Weights of a small image captioner: encoder patch size [4, 4], decoder width 320.
Rows from block 2 of the image encoder, named by matrix and row number. Rows with one number belong to one attention dimension. Each number is 128 + 24 x the weight over its row's rms, rounded and kept within 0 to 255. All counts start at 0. Numbers have three digits each. After the name is the row's rms in percent of the matrix's.
# v: attention query, key and value (stacked) (encoder.blocks.2.attn.qkv.weight, 384x160, the v third), inputs 0-79
# proj: attention output (encoder.blocks.2.attn.proj.weight, 160x128, transposed), outputs 0-79
v.11 105:141102152113099139109145141132094152152111121143138176143130140134119133142115197086164149122170175119126124073148068123164084135088126139147120135118142151156096099142096120151148131139192132137120156122133136102154104103112149142110127156
v.12 104:148126093101112155146130131141080131168134123150114142133184061110112090127119172085122173115113110062152129138127118142134154135121131106080138171108131179152114123151111149123137113129118089131139135094181117109172138113127097157109166132
v.13 092:103166087149166139131118149110152154116122122145078103166167128138107135095118119152078110128149111093138131145164098158088160106137116125110132135109115111105153143125127108134136123150092150143132079113135141096110201134107109121152100138
v.14 101:135119091110113125152087114087123162112131134102125102136135157099156149106076210159125140162156113112163141141143127133135152157118121135152125090104105090140107135130125105102066113142134148187135121111110156111169162149123117100149144104
v.15 105:141139103110116122120130155156164130148113144156150098133168160133150136126094165134107138129176123104157151104158081115085166154173108138144121139100123133101068114088143138152151109141169171162079106137115141125132158104140144152130121171
v.16 120:130093115124097114168125156135153140153088127128123174102147156151108152141111160119119145116140124096170138120132167124120149147152091132108124117146128144105126127077155116138141104152121127146129103153085151146124158109126129112113095170
v.17 101:157117132116130120118116106103115159144154164123123125152121095140109166173127190122121142112127160198123125177155144061124113147126119120145136145134142124156098094159141122107105141153183079144145153124152103123136111105124168138140116151
v.18 108:111184150128129121123136130145154106111141139129117089105130119105118128114113133116087122108073146113088132119094157116081132119180140138131106142126153094140130129089133159133110107149102197143097112157115113146131178086128126135166115136
v.19 108:177103141181094125135120152152128157107134104126114143156171094144129131151093091135159100138115112152130122106140093159135100134171129124136121149122126145156125087170122098122106147143107097113137166109155126136153136124126160142167123151
v.20 095:171140100172078134108121143169106120126125109161084157122162107105145119141088132113138139133159101093115131116123092146102078133146151133132090174163121166156132133104124145139117165134094113118094157124109169137141099108137143100116123158
v.21 099:124140177132143125147133089112095108118125111107167157168134133143164195144121148118171093124118170178121107134118123097131092124118117123144103111135123083153140129162093090108148128131173133136152140112121077134112103086116207128111105144
v.22 117:135147136160094156092124127159163092103161096146097089142123102114115122130146128144126099127136121156098138125145071165120113123113129138152100164117139140136147112132151160126109141143127064093125160159132126132103092119133165160131144122
v.23 100:091145131127168112071154127115176113130120135123168132097083112127138126144151094128109130121098150108106142127130179108099145131149131147089135129189086099109125165100158156132104112107086122100118149127116112150118142143118171144119051151
v.24 093:142126144115103155129136113140157132123115135098143139132122090182141152132131146115148063085105114127116116121124154114146121126144148132123101122127139136115120145151155072125116154159144066107130172129114100152131120121155167143145129139
v.25 099:084122160106120130083097160139131099114149128124164107132108121166139158142122118126138152157120152138121107150093118162125115108108170143167152109168128069160155113125099147166105098145079185138141155091109128132179137152129100115126112116
v.26 081:165103140149158113126115132074144158131164121167159119113089154140141115164140117136138130144112134197127132148131154076126110128133127130127152101156123128108133148146092141130090121107136126094181118130154136132101164144122135111120085134
v.27 111:133132118089126150144169151142147147127077152101138131098113153166107149150130099103130127130108140104135123100123200119113144160125125116097160090164125147091100105085175105162143095098119114122122104145102123137157154128112102134134106177
v.28 108:121147151136151137128122131082091144130072132137130163119116144138125143144139132077127127095123192124109124130130132078154126112083107104102118136143115129143147133136099134136138145117116115127148132104133136154109134086116130145108102139
v.29 106:160147137130152129052112130108144120135130156124127115114156151133151108127141112048091154091143182105128088136106126119100130131159111162109138137133156115149125158103123148142134126101121164088113139116144111109111145135126134151133093167
v.30 102:137114212137112116129118144097119164142109130130164172093138182156163157126145079071135112110111170153142105115142107088166125117104127123142171129123116138141125153107079121123163123147117144117131152113143106124132110166124140155121065139
v.31 103:069118155066112126109098126119147127138109125125120119140132091162113119144136145070115124107149157131131103120095182107143129123057125133131131122120094148125119167119138144124142162154067143123096143144128148139168102116126095157074103114
v.32 100:073134129129183116133143104122122126117053169139163159113127143153163116164146105131152102098079179097143134147108152081137126124165107144089131120159104103132134106142139101116156164108132109104140128145127112132158152153130152140120147139
v.33 108:139164090108133109105123116143152132106136171129117061145112119139086121106122162146117098104106123151099147097144128109101168119162111108161119144121120123108081137115156105143130136154148103129140120167124133138155155104131127135175157127
v.34 099:138104119113124122124141131161150133111088166134130129123117126193113104147115106130131102136122103109127097122073151143123161136146155137125105136097128136086122103136138096142178143136142147134111111185111114150132108162148131126154176143
v.35 101:120100125159124121133127161135173120105104130130138107113111158151156109129141067152138130163095081110156118124114133178126144119170099124107163112155134096133135103174119124106114112122078166103154091149121141125150150185148103104153131155
v.36 093:114141137094114117142096117146131153128114149165137131145081138144105144167115141162143099132138116170110098112102147115139131121078154161159159071100132111093066112128131070132132153157169143152111112126110130113122120149124111110116089104
v.37 106:136161160141075138097135155146103118148139111139131126131134115133134118138132140101127097106128117107130136090167077143110112111138132155152100147116121168165122125081113125167139131127146121123096201077125144171126078090157164140141110134
v.38 094:147123114106139137145122086121128109096150165145155097104131060097094127134125097159096179126118084093179091141107180145109167138172142117107134137138122120128112129139169102101149106141103138131154116158118135126119111119114129114133097070
v.39 105:119158079080141132124112093116120147131083127148083083153182085107115152083125206133115147070152122087129149147144107108116146115097107141139076159084127134113119148175148107131122147168142159143137124164128127100114136080114097133130131117
v.40 098:114131114141097147130138157182166104132134122127120110122078173186103172152144125092152095143095116159096155056115166145126117119130146132112143105161143140094085097107131146137110097142103079123158132151103143165135163119115147137096131151
v.41 098:151108141125139132131132146139148126132127143107160149107160135134167135142088176095168151125109172110126127113108137091137119137128149140150132133085133101111121102128089122132138131124173154156114112167167112091137115114116134135121123133
v.42 092:177127122125125169117093121107077124151149170125129107116101157116138150110113139119091150125128164133095113118131143151114113137144134134135156115145109111161111151084137099128094102119124126147159126093168100159131098142109133096133087166
v.43 100:114168082139120125189108168164151153129112146145097091113127125108072146105156115120100138122136137094126148085154172142055155112131105096126103114133120133132082113084152113136140099125108123127129108125110151114131201093138084113138124135
v.44 098:139101094139125073175097106101138152135143118143083135160126125135100159154105176161142112127128085166152148152141121105167140104115124139165148105089129115106119124172131103090077153169137135137158123139114168126137149148145119114102132126
v.45 095:110122156169158105098091110114092153117118119118135124156094143130163139134121126131153081159108145171108146153094110096159121098098152124132131082129132099127178165178091114108059158128112169075162138089135160144112145135134141103154174096
v.46 092:135132074136146147106137121124124159148112140133097119099155132137112128103148116136134148115143143115151155099174127121099124126099124103088116167223105167084106136112170129125164095117141090138153147139114121138148103119109164127109101157
v.47 101:087172178098137132131116123113049171099097139127165163141078129115132147107148174116135111124135148150131143124111128097153102139101120120160098110132120103139138152122141105150110151120172136150127151095130148156118106110132143099127142088
v.48 095:092133078136174172102123116116195115127147120130111148123111119099080091155138122154130129166098151154097175129127150080141164149074107136128171108108116132121109116095131178133111135120145094163134099115179117104124133107141073137100146147
v.49 092:132146111129127143168145123130195120131114121089097113142137126157124119142093154131110125158113126141123121140128126173160179146125116132138131145073149096103139128189108143111134110147125173148147098197163117116170145141119110161126169120
v.50 122:184159066136130145142104123111104186122146131131069118171151108106088118123108170134107112116112087122144142131182140155145119128093142128163129164128128172123122125149138116126091146124129084104125144143137157145117144110142124130131164124
v.51 114:104139091133115153130123121120157106124143117122109133132148115036145107102122144163160161155153115115119163123163109134130106146127133117155111158165116144134083073132154121097109111131118072165117146141143151112152113106090132126119122113
v.52 093:106137124127139134132105106094084117136139084116138083147103124107091117108149121139113146154134127105139128163098101147152110150079131108142139122129120124120183164150106160141119158099113167119139145116139157139128110135126080109108122042
v.53 108:159128159127113101098133111128093151154171131137142144136169113140129098172107174096141100114135135134155112123155090096153107151128118138168122165097112176144103117115113130149132157128149091102105170136149138124132129116155147165128143128
v.54 081:121148167116124091140146079128090090150094111109142124142088128124132150106136130079129112116166124094110103127087137103111156123110155137112093145113160129129149116129088121117147145142139170127099129163124105124117147120134112142123154137
v.55 103:114117144145109120144135113174124100147166107133122143118056109119090126120160138178161076169104093143100160120155166124138111106113169131136146116173128150100130113138169118130098119114101092139132134128095137194134092140129168128119141115
v.56 108:112143171119106111089135164117087147117133101155120132128159120113126130106142158091126161126123145068146111116125107184132096121143149158162112133125125145135141142093114159156131147138078130095076152117104172159125095128124116130109111127
v.57 118:085157107113138136147132133106130107139131130166131114120107166086120123082130168156128131141095150095111154117101146134106124112129161155135116078139112091123121100115128161120106089105107193174130084128125147122175144129091104130124150105
v.58 108:129156144106135106099105143105149119123133132166138087151158163143160143112106131112092113103161199121106113107130084114094146137163141127165094113093124096120111144103126132146143145144148172164105095160127136095130132107124169126159136137
v.59 101:102143165126157102090157098125106086152074097118125139130114130148159140138165081102166073140102145146127132126090154143116147102143116131110133134182122108134145157149110148115156113117128112119135132165125105126106126113108138133088111165
v.60 099:099121114129131133118099139161128158116134130126126107134146110127092104102131095150089156129131107096156117133116139156117161134141087084116122118135129099155131145110114124124152104163114181114121107110119155136164173141139082110162141111
v.61 109:140105119089124108103159104105138126120140152106162108077174117112167082138127143098119151080141118115145144144090106072133122150135120147110099167107125154127086129096173144112120132131141069107077140141150141110147150141128128163159150122
v.62 119:084140101164133109152106132136142130141105128165085153111138127096141134098127128148108149130128126078148130152167137148096145122140109136100093132149142114124127127114147118079121100122092170156136097108079117121116158124131153086141105130
v.63 096:115079128126145148144149140137091141147125129107144159134086126125091090149155113112160132159126085126140116148122193132171108130095148117114166121134128163133140140144144121128105120083126125107118128104136154164143097157130084124120145071
v.64 097:134150101123144129175142120140107160166120132090113163141116133123113140107119130080136142100114152150111112149144171114128142141107121130120127141110147150139122138121128151129099111089152092128161113117163128147141199112114096135129138093
v.65 102:146090147143143125175123092091134137136128119075145141114116150112136144134106151145162099135128143181153081154138141190140100123104164144164149109157112115140120105158125113081071132125149092142141145129105153134159111145124203127150126103
v.66 094:095146070063150148153102145147106123117149173160147132115094106122141132151129140151148112121168136084091131128096111132104123129115087144119133105127135134118107115158140113117124090178131116109150105162136135116179129126101124130143143085
v.67 093:114122060126166129104107127126140140098106104216080144137170100101130105125115148150132143128121109110138132166120121094163137107090137125164113154113109126101152170151142115108126176131157114118148108138155135113109109142151087114102131096
v.68 098:118099136048142160156097103096072136129107119119132099130105109139122120144111105142139170100133141146132077159149153126136114112063120131132141122095120133183111125152177109137140106129138130140123153125137118133182101129106153122133108083
v.69 101:174089107119095148114119139113147120175128137113111137078120142104133138109138119083126136128143131138148121118119135140169092146074159135153146145149118134122095137111151141124097116119096056114117152129107127171175100170129141149093128150
v.70 089:127110134169149130070156114143133118098092128178102176135181140100118110114138109138108151095028151151123107130153123129179115120177161123122098174149130094127145136165122106141136133084150109133153121106147105119111148125140135146113122133
v.71 101:070088143110121101154153130139118095154081114157114182144151176128156136103122122088168124114114124112117086132112162118141144137107168142142130150108123075141102119127142123140146107083160100119128106161183120112122167157155127151139092142
v.72 107:145112121152120155086114085125069123131134104125094123148166087108139109087117124096103153087069149109139082163134114136143114121145171119141119181149136124175141158151119108143148126095095138143119187086141094133133094118147133135142120113
v.73 100:110145141131147148103119114093086180100148107157133122109131119121162133138096189152146147130126203158139136131129102094107122129131138116138107105120114111137133127165109102114146140132162164141145147118143124084115109093112140121127138067
v.74 093:090149156143126122149151129144110157134158087148112112129103151116116093111138059137146106161123127148099120114117080140128098127127119126120127125107150136119146141133117163164145108104130116122148094149110140111140137127124069171146148071
v.75 096:140137105147139134100133109131130160134158157107133095126089096175130137133132154168108100131102091150143139124152136112120126117160092104094141151158128162073121124147125109086100137123129130179139158091078135149122125131128145103120185134
v.76 088:117117116125159137145137140125097094188113134108120137139140170068174114074160137114163144087080142083139103126148179144157138114114151150111142149147128090172117115114134127110137089053149107170120115149125107112146116134134146138130113115
v.77 093:105096100115180133124148116129133107141120165123085151131123173123104120106137128105138159131097115146134108130110169117148149128091139138139176112109149087140127109156138160125131147104145105142159079171170104094136141177113062122121157137
v.78 093:137164166098128096090101124115113137064150150166151105135138086144102127150132128136100104117146152151136134100118094082110144136167075146129125105090121160085134151127125068147147173161129189159107166100141135121098140108150119122133136121
v.79 097:132131137128149134081115121122152130093163185135157085118117104139127121123136153162126107115117134141139147112098127136151106099136117118130134110146133132081149124130129129120136172144088183136128145133092123136161090141098138121104183130
v.80 088:140106099135084129129138129135132138145151093153103100126163149120164088100118124122143133152133134092166130137144079179154108131142154134155113144099116126135135124156110166144126129094115121120081121135133174129142085165130104134124194100
v.81 088:155152132136134119086104167128147141112174172154146122121149148132109128120123178141108143131121122116124188080145094109144096113205079141125135118127091160077115112103123135116136130139150159103105125119100123177115140105107156112092138182
v.82 096:122123145110123128167127150112083124115114105107149140114134145109143169149107156140162177159204131111150138168105114154112119136099156128157163086136132100155122091149118098121126119145103111114153124130149148128147122145123112089144100097
v.83 099:174138174135116114112107151124137126085158155185176155120125127113148152178132152139117135117155137154135143098147092121151089117149093138165130094131140144106105130105152081124130140161148148108099175132115131150104108128137194103121078125
v.84 099:097110139107141115107152143162106116139148130170140155104100148119136153126128123117131116123112134143120106144098207107124125136143208142151134108152102057146114137077147114145114102123115115153134152127115113163158097137155160100161084104
v.85 091:136103117154122127141143109118152119147127093114064149134159106121119130097116127101120150137114128154147113175141146121163121147112199134139109147126148132117156156127102144099107163081072129145120112072121128151118146150163088135097131099
v.86 100:111139085133116118150113121125125167138113175163127147134116076145100093157113093163076138143102104129142139137136129125121153105159074086099109167108115159118144153120127129118130100131088124143153142102123143137116171112138092138129133104
v.87 117:129098147154092128114127149097170122125129133149120140119089155156158143136116098140159106191145128172143147159118110138123081129117139132164142115171089102126133087115134124121098141142093078124148140106114134149141099153108173103121117165
v.88 098:102117161128141100166123107142097104154079108101142106137143151100191140074127124140131126162112104081149091155132144163124130125154182136133098142152127072157112125160121111102113096110144173157117118144114129107118156137142164130173142130
v.89 096:151120130139117144116122118159118087142135109173112170125175134128119114113152140071149103105103134153108129073156122118134124118122160146136162161129135174173118134151137113143143122125147046077141177132163119142122123118136167129122091151
v.90 097:137120111110133155180108129113099144132159130039156105107088147112144134146115163155166164150158101129097156132118127182144071136078131141147166110130149137150120121148140109105089112113140116116130117108150138134168097144135110107126180094
proj.11 109:126112161150163134151105100127164126112132117123115107123118109117135112108124056135092096135081070160120122071144195126118106130191140111093139121135114139106149145104153129098155146168187123130130104143105113115113158154125099125164114155
proj.12 089:104106109144145128109130132136175124104145147105162104127073206134155145116115096159139088125116144187108120152135158120114169130135125138148106107151145204128120124102133110115160111130096159119104133158080132123126122157132164142150102127
proj.13 095:146136100099099121128153080107124096119127144107160133114089117140133115146158134095154140123109123138123142169166155156141155162141141122127114135149161123124095125129132151104126113162103094111104163124132121087141054109123153119108151148
proj.14 102:116129072155154133123161129082134114116115117159105146121138092167089101155159066107125122119108131136080134167132123131126144125147131107101111166147135096122147128136117145134079092149137096083150124158144102139073087123124139131092094104
proj.15 098:128138139163143119150133095157083130130131106107111178123105100115106104134157102131168120126087122163105103103148156106168152113100139116099142110160139119145173146176095111104163096145161083084165156121169108132115128130138113148127125167
proj.16 114:113112142152155113106121087151112112105156109120140098167119108090153116127153096134163129143132104147103107100138079122122156107105136109135122141115134113146137128179107140128147096165102133117128168111156106145146107134147139129155159135
proj.17 105:129129142129142144136133154096146127107126088126127125060151145109149083110152080133153115143132097078120148161160125054173119115119138148098116096109107083098162137115137112140114133136167163112128097134099141130131140160122094134104126130
proj.18 110:150199134118138131131136119129126135166090102117112171147138150151142105149142124136188130126151114133147121135098087105157124100088116103141154135138113117105131123156119104108103102150077077100144145122162143121115111164103134130097137132
proj.19 104:094110123073156140132168102146151092139137149133161111100084155106134145113187158116093142124153141115137138111146170160117104112104150130123135139134142135132129169101130167141102147135100144128114099151101131128112117166146116130112119171
proj.20 093:093123112114161112133133138160150166155149154097176099152099140131143145124162143148095107099106142163167123121118156118134074138114116108114184091107134163119146124157131122107128142140092142131152104122153126132113158176119108105149144159
proj.21 102:124143158121115139094130169117150143141161128162087108103104118100089077104134110131107149129145102088134151112128128120140113130133135137128139166108122074104082117107157160153148120143197132124083112147131168159131136176123051154147127112
proj.22 116:126158111085142152145148129142083164158108150115146162119119146143123126125111143126104170132107149105171114160141169173137112143147133113107149100141135164111124151113108108137120142156129182177120117093142116125149152126137098140126122153
proj.23 095:181145142134094112170112112120093154106130104135075126172183142140105156104117144130142127147164128148135129129120063104138136134100122112153113137080176116148154095137088102143105106111073122169143099121133151108121105105125081133149181116
proj.24 101:135129148131155148129123138177114113133137115155108111120153160065095132121130109123125171169136150143143133131131105117121146137117119112151154138147113121162133125127127167142103139146151177149129077140133155178142118154131087161100103121
proj.25 095:189089169159122132177136104181136155149109121148090159139136137091102095122134110142104130119150099125130148105080131164126115145140089093114118130088104076068108146129162108116106091130083100121136101158144136146081139100132137120133150103
proj.26 082:083115126112106129119116116082114121111091123081094112119153121116126130094134132137149132094155110076121137137165103071123119112134126146117110152090149104138115096112146122148076144115143119144100129122086122131138100123111121135141166119
proj.27 114:121132132168125136124113097169106107144169105148120106163144098085146134117112141138135139132158100138137121082115060113124157124118126154148108141108129129184157183178092152089170114096107152111134142106134148140120102121130148115136154165
proj.28 102:139121144118118118109126122062161134138180138124130086123132121122138120107127137149144118148117063127148129127152117077130113123156145127155119114134164133128107108111150126099129161133130152153091121124105109149143124161117144147158158120
proj.29 095:095137118122108132184130125091131141123127103139120141126113100125088162112125147184166079159114083153127163132107125113143110116102142107163113134132120137107139109125131101112109119101121090180127120153103137091110132104137121133114143172
proj.30 099:107112193116132108132109109075126080102127132138096106180103084091089097120121143162122144149141085117113138108156112086107135141156141147130091118134145129118136088138180133143171141146110120147098087135091117127156146096134132133143183118
proj.31 104:207097152171139121134139164137114130122156154137165144117131162109139148107103110167129106141097095130143144124106067086105130148175128103131130127143168144136137072110130125148142169152056110144131104101113103145111157139116151163182151103
proj.32 091:179119123127079089126132153137133146140192103125114102162119122117089147093117156118125143131156093168158125131111106059102154128106166134140122159117159115152122129111108167119158181106137142154117111116099135148120102081158110132140113124
proj.33 097:133197110145119104156137138153107122148114101114122201096167118113174136162132109120147156133140126123131114115129148094161157128104154133112149118127140104141166141160119129093102105146157136126120136098155113142097102150118129127072112132
proj.34 118:132111119151139103126102128160105113156169101123147125136142126048147141136152144113105149116144147151136147126073125147114155127103107100135149109170122136162133187129126163128195125129134108102140139088164158158138145102145125116115102142
proj.35 103:121085128119122139123126097157096122179149143128112133167129099111096148132092170117104140095177157137097140078126108176098151142093138124142110138102104087128120153113123150133135105124063120130112166105108128126113110068160147113123133145
proj.36 079:152121169150129130137126141156124124126132123098134142099185103109157115128144092113142149123121124109134163081108116134137096130162106080118133147146104118134208127146127166137101121157181116092156129151144137125111161129152127129141157087
proj.37 100:135158159123174143140152108146148132110100148123106150119126126118124140116125114149136147160114141161097114097163183146158112130117152101120141114152153166111145123158128128110126118107138137116139065174151121167116187167134101149115146121
proj.38 089:086136116143120146138119145140134129176102068110105160141149179158177128115162144105184087138144153146069171129101095150130126115075111128154121119101131135120135144116115158144163105116104112118115135099137125148117148112119126113141164073
proj.39 101:144154095166122129108144155099131114120180130102176152078089154150151095142128081122142113165102123155119126172146149090132168136157131130105157102173134122130125082084114144136105115182159098117109136108127124131155115147125167129116141135
proj.40 096:160124112105149127132118099206090146130118125125118142119155104091129104106094107145102159139159114090162099043109098136128141125126122124137125136096096119165173171142123127098118100146092178112112128121128113137117074138136122125177132133
proj.41 105:112102135128119135132128097132091100119118102159086127160093128108104102131163070123079081119124085171135131116122146089123130115141123136103123149152123110152115138121151137127148148133150102119120147107077154095094164146128127138158114122
proj.42 098:073130128132149170135162149114199136092110066128094156128158101139127098171158133134170118135121087126170141109133116153147118116128101118152111131111132112101128144151113112145117117120129140111121123161087137152099162114112121129131173152
proj.43 099:128157100122136123081120088160116094151141111105160135146126128157183116156135134144140125125117109137134121091139090129172169139119143143126158127139155119111173149179108118096143099139103129121135137122141123100143054166125158104132148142
proj.44 101:110093113140110066087161133106114123106118138102162113082109131128135084100135095110127154114126158093121120146145125090084151159145127119079125145164115085127155088086113148117075136157144123120112153109130116152124091104144146109156147131
proj.45 104:137105155104111103127152141138146122136144143139128120098151125121076121127122145138092181118134124100128109149113107095115134152171109143130132173129111108127075069094161136141048166133127114183106125144123116137136107130120117106081094113
proj.46 099:144129099119111120143119161117130117117148124130171125173108129124159136177124132113107137140127107138122115099171137108136136117161132175132142098049150155186129155149099124133178103113128158144110110109125134142136132119112110114149155152
proj.47 090:170168176139134143120116142140199132140167142128095101095190114140114119147092100131132131153126111110103117130116119108114123123136126136103168134123123084106141114149113145115109152122181122129158096154133128141116147117135095124113129083
proj.48 090:171144077124092153133115132121070149111111137119160105124129145175167158104104151094108130095135101106157097159111125088138171122185149133107088145143169158137137125138100118119111148148149148111124155125086131077153118135144170114166129149
proj.49 080:120134096133138165097143140110079106125130136187151133135106151096150122114150115111124118084131142127117133150145158156123149145149155134140107125168126096162112139082146117134148115154099084104096180082103134141096097121111170168146087124
proj.50 124:090168081140134142100173112098147078139099129124172136077105144140184142123149104130154146137142164133098125133180124154138110140165113141104136110138131176143141139125117129122085136134128172150154118124132105151142112176127128133111090127
proj.51 108:171165104139144168139126124133109132136096113129136134137119113210121124133119103085103086113087138139131112126141155142147093104143138142117118097076139147125176163137117139170114098128102167100162113133114115108094143145087121141134119124
proj.52 097:146132126134133134113121174104168139114112172150127162112147116157171144141094141124125117113116154136117135168098148156117107129168116138108118140134139163131090094112149097135104158119114101140125101142140099157114134130103147119129133057
proj.53 107:128135176132148118143132166112160108101091114125112143111090160101126142092131092157142120146123129139095141115147165100125105100130149113086129086158153170119156122138117129116132158124137146150146096133114104147121151155150113135127106138
proj.54 081:130148155128164091107094196127166161092156146151136152130156129133122080128150126160134111145107148152134159116097122118158121099118095115174155122140109152134108133110162122158136125123154094139136116137140122111124123154100128175112087117
proj.55 101:134132154132129126104128125185125154123098133112138114149183149123172110132085125096095188111148162113169099097146100122120111124150108155126132125082126147123148153129092126133086087103095162114142116119143147201139144142140093132114132110
proj.56 103:143124165150143114145122111131160113160119148118142123136090144166134139125119109153110097145147114180126137104104128169104108122114092089113151139138142164105120125153132094107118151124074134155178105139165104140127154129132131129127141116
proj.57 110:170168122158118140106115124098119147116116121092123129148151103165144110158118084112136106109141105159136114123091117130149105127143092099130136159125140118108121149138091090122090061120106082089147156128128134151074126130078136137119109096
proj.58 106:128139146145128119144133126099114126136131112092128177097120079104101100155168129147177136141109056142139160105110172107162122114112116129120168150158142085122143104145089126105123138140158079094137169110133150082111140122125103116104119124
proj.59 099:139139134133116081147082184130145156097199158151125123132136124135086120133111158143107177099153110105139135112112092135131156149099145149150109104081138098133095099103131118156150111124119146120086119090126129115157127148098104119172155134
proj.60 103:168109118125113134160115122188144120144134143137136135126118141118160155143138135127164114125128144155091152155104124160120147135094147144144133140115134108111131109169133144132151104143130096133120135144156099125115087109154173118087130109
proj.61 104:127119110142134110170112174106123140141115088140091156146109133143099163111110123138134084166118156133108123158093144068123121104106144124156159102147157160139170119157081126147130132105134138147173126130119086093114111119115129148090111129
proj.62 128:164136110111119109095157114129125129119147114084163101168120132165101124136142124117162115116117125169124137160178109153148119130129134116161137134118128116111130097147117134149108077122115086091095148130164127125133095126124110095101144122
proj.63 101:129088139137124144120110129128154120109138143144111095137156142131179154107086137135106130120138174124133141130113061127096119124139098126146118115130126187126124115132146124125112114086125139133157130150117117168125173113102137122132126080
proj.64 097:131185107136127139110107127127154089064125115169154100100150123138123122130143130151164119143118110103129147144155083114143123112145141145146154112149137159128130088153135091151074117107143145121092156149105116141112081188114151136123106092
proj.65 097:092120152136122145090144146100114117118125138174110111138135110143094086143134094111103148136157123070117157140150112207139105118146113112110119141111157095096149157099153144163079133115157161098124128109166124141098148126143068110091100116
proj.66 092:156129077169112117106144090156137135129114078082129097117157128138121111130096123120096137138079115179172103136091137126150142126152167130138128154141120128137147131113136149134151103198131148141114142089119133154092131100089125119127124121
proj.67 095:137120086132111123146131113112113123165151153041178102097083148154132140124138139121115113123136149125140140158104129075084147156164126138082139113129144147151093099121145141130126154143160117138098144123126148126138119102146179105149141115
proj.68 102:137114165184128178101156168098158122129136139142109163081162139116144161107129134120151112171128109105113173157138119134116120167178119100118159111148116110088156140122068131140148124117152121085133116126124132129089180124118102134117141113
proj.69 099:085091124140136141132150117098097135097131108150159119179109121146121112165103122164116134125119137113136129103116131120097118122169114136104098098118136116147159120133120117151097104105093186134136111095129115187085130093126126147167133148
proj.70 092:136098131069095131167102131162103133159141110071136068124081125147145161112146147121140119157198116115151146137141147145082123141083118132123147090098117116121083131081141160109118135076134126134104119138073142109125084125161118131131116138
proj.71 102:150098150154122092100105128150133144113180131099156072110114082137121115142129153155102139137139108128137163131123101088088139130144106104106132102155127089104137123131139139122162119091159152113114163072083161099116089091168135143144162126
proj.72 113:111126128099130174158153183120187129111119141152156140099092173141107170150168145132148098159160122147130175186136165144120106124109091133124150079110137164088106101094138141125109135085115112112129078178126130140110166137155120133095118106
proj.73 092:160148137123125159158105147109168081145129141100128144120133142130085134090160097113135098116122068126087121143150171108154106123127112143117160160125150132104134107088136147154139133136154098145126102140143131084139164158113104109090107073
proj.74 083:168158142093141113099121119141141093108105174114145125139144112133123170113109188106110140103119115107153141143127156147138101132136139158126140126146107137139131126118130101078147129120140144150082163114153138089151128136118181134128113096
proj.75 099:134132109095128129158129153145124119104122116164119161164163172087102113153140095099151169144142183113124125100143102124131145149107146175181109123106133129181144128114107135172099116106116122097135097147183106138129124115126108110100075122
proj.76 093:117109107130088143094138102096134147076135103138125125114104110175076130179104130125131097153161112163129145134143107136104150126148125129135090116118136099089126169135137128144145078039159137085115133110091162139084127111149115143132141111
proj.77 087:144090094136083125136107152104118135128144097129162102145125084146130131139130131136108109125135130099127129109119096106112140133146132131124095139149079091098114147091143113116152157100155142122088174079082148068115104086138182128136121152
proj.78 089:127154169176138098166124128154149122156089117090107165089134175111149131097086124117159152146103088125134132086124158096140138148078163115111155140170143149158129082134101169108138163139120072094153112166149105115143123132152120104099124124
proj.79 106:119117139133100143169138129107101120162116093149101164149145147121124127143117097116109138147146129148154104133083130157107135164135127145131106171111127126194089143120123133133134168131087088152129100140156097145103159117105103140123083113
proj.80 099:106070094111145126126126127119115117134116148112149150138094121132115176149116142122079134100133136149104117148116167159112127137112087109088142111164127132131137135126144099125153124087112136124159127122155103137098166095155157125143085112
proj.81 088:092142134125112122172130082127099115151074094101100111141103105112165114127129071133133125149124114168165084084143142123108122140087169114112105174119128157184121158152100123133158106126116107171166120142140121167111099115124126119134112175
proj.82 107:112114154141130134083130102100167126162134132143134110142114107159111067108143096117105090115069127125092117158096131140149140117139118109075105138108124074096131168114160158155135130147140144115120144101118112139137154129122133109144162121
proj.83 096:086125178127140128162138090149113153168092100069074119112132124136098110119129099144146144168128108105118112075130156144129117131098129109130127154125101138147174124149085165160120104140144122147187079121136104140126146106140088120126173109
proj.84 095:158130151151113134158134116166149149141118094093108122148149101136141071147099128146148124132152122114122148118101051107129115123110080090126146151114167086081128136164127146135136103117134137085124101145136145179103182131124100107094153102
proj.85 089:132127121097127144110116149107126115092135156136172103152116167129151133115165125144128125108133158107121146210154118138108120129131082126127170116128118157131089085114169111159073135090098109111129114188144160165146119139129166136146110131
proj.86 098:158116108121153119136132115134133089104136083108141108151153173113139154089147153113183119104135147135110144146143116134126138133116168143152132093158147174154109083143134119148117108136089140127108104130145131148150079128126153125116125082
proj.87 112:132103145115168132153134107087109127117141112096154107145154117087094095132147148115073148065109136085125112144124130128118084121143114134098131129101182097128130173145133136156111155151105187137109106138131147146122143106118085108151155170
proj.88 100:139121148129113093083123183136154165098168141169124154142116111137067106148163136105131124093150172161112143168134126159122113133116084131130157117107151082079138152103140152148127087114169091067133122120140127128118121109129097113101106130
proj.89 096:091100129119126146133158087145129168128129124082133096103087128141142128120101111164118157139156116107151125055144145122093134141137113127138091104136106170104150134103117130107138127122119184174104101131098126152113110153143112147127172179
proj.90 096:093106108146115167065150085097157101137121123212105121150154113140106108116122087113083105132102131123144092131128134189129110128175108142127098129129096095119142145099116145150107097127134148121142151127100121147130158126106126127143098117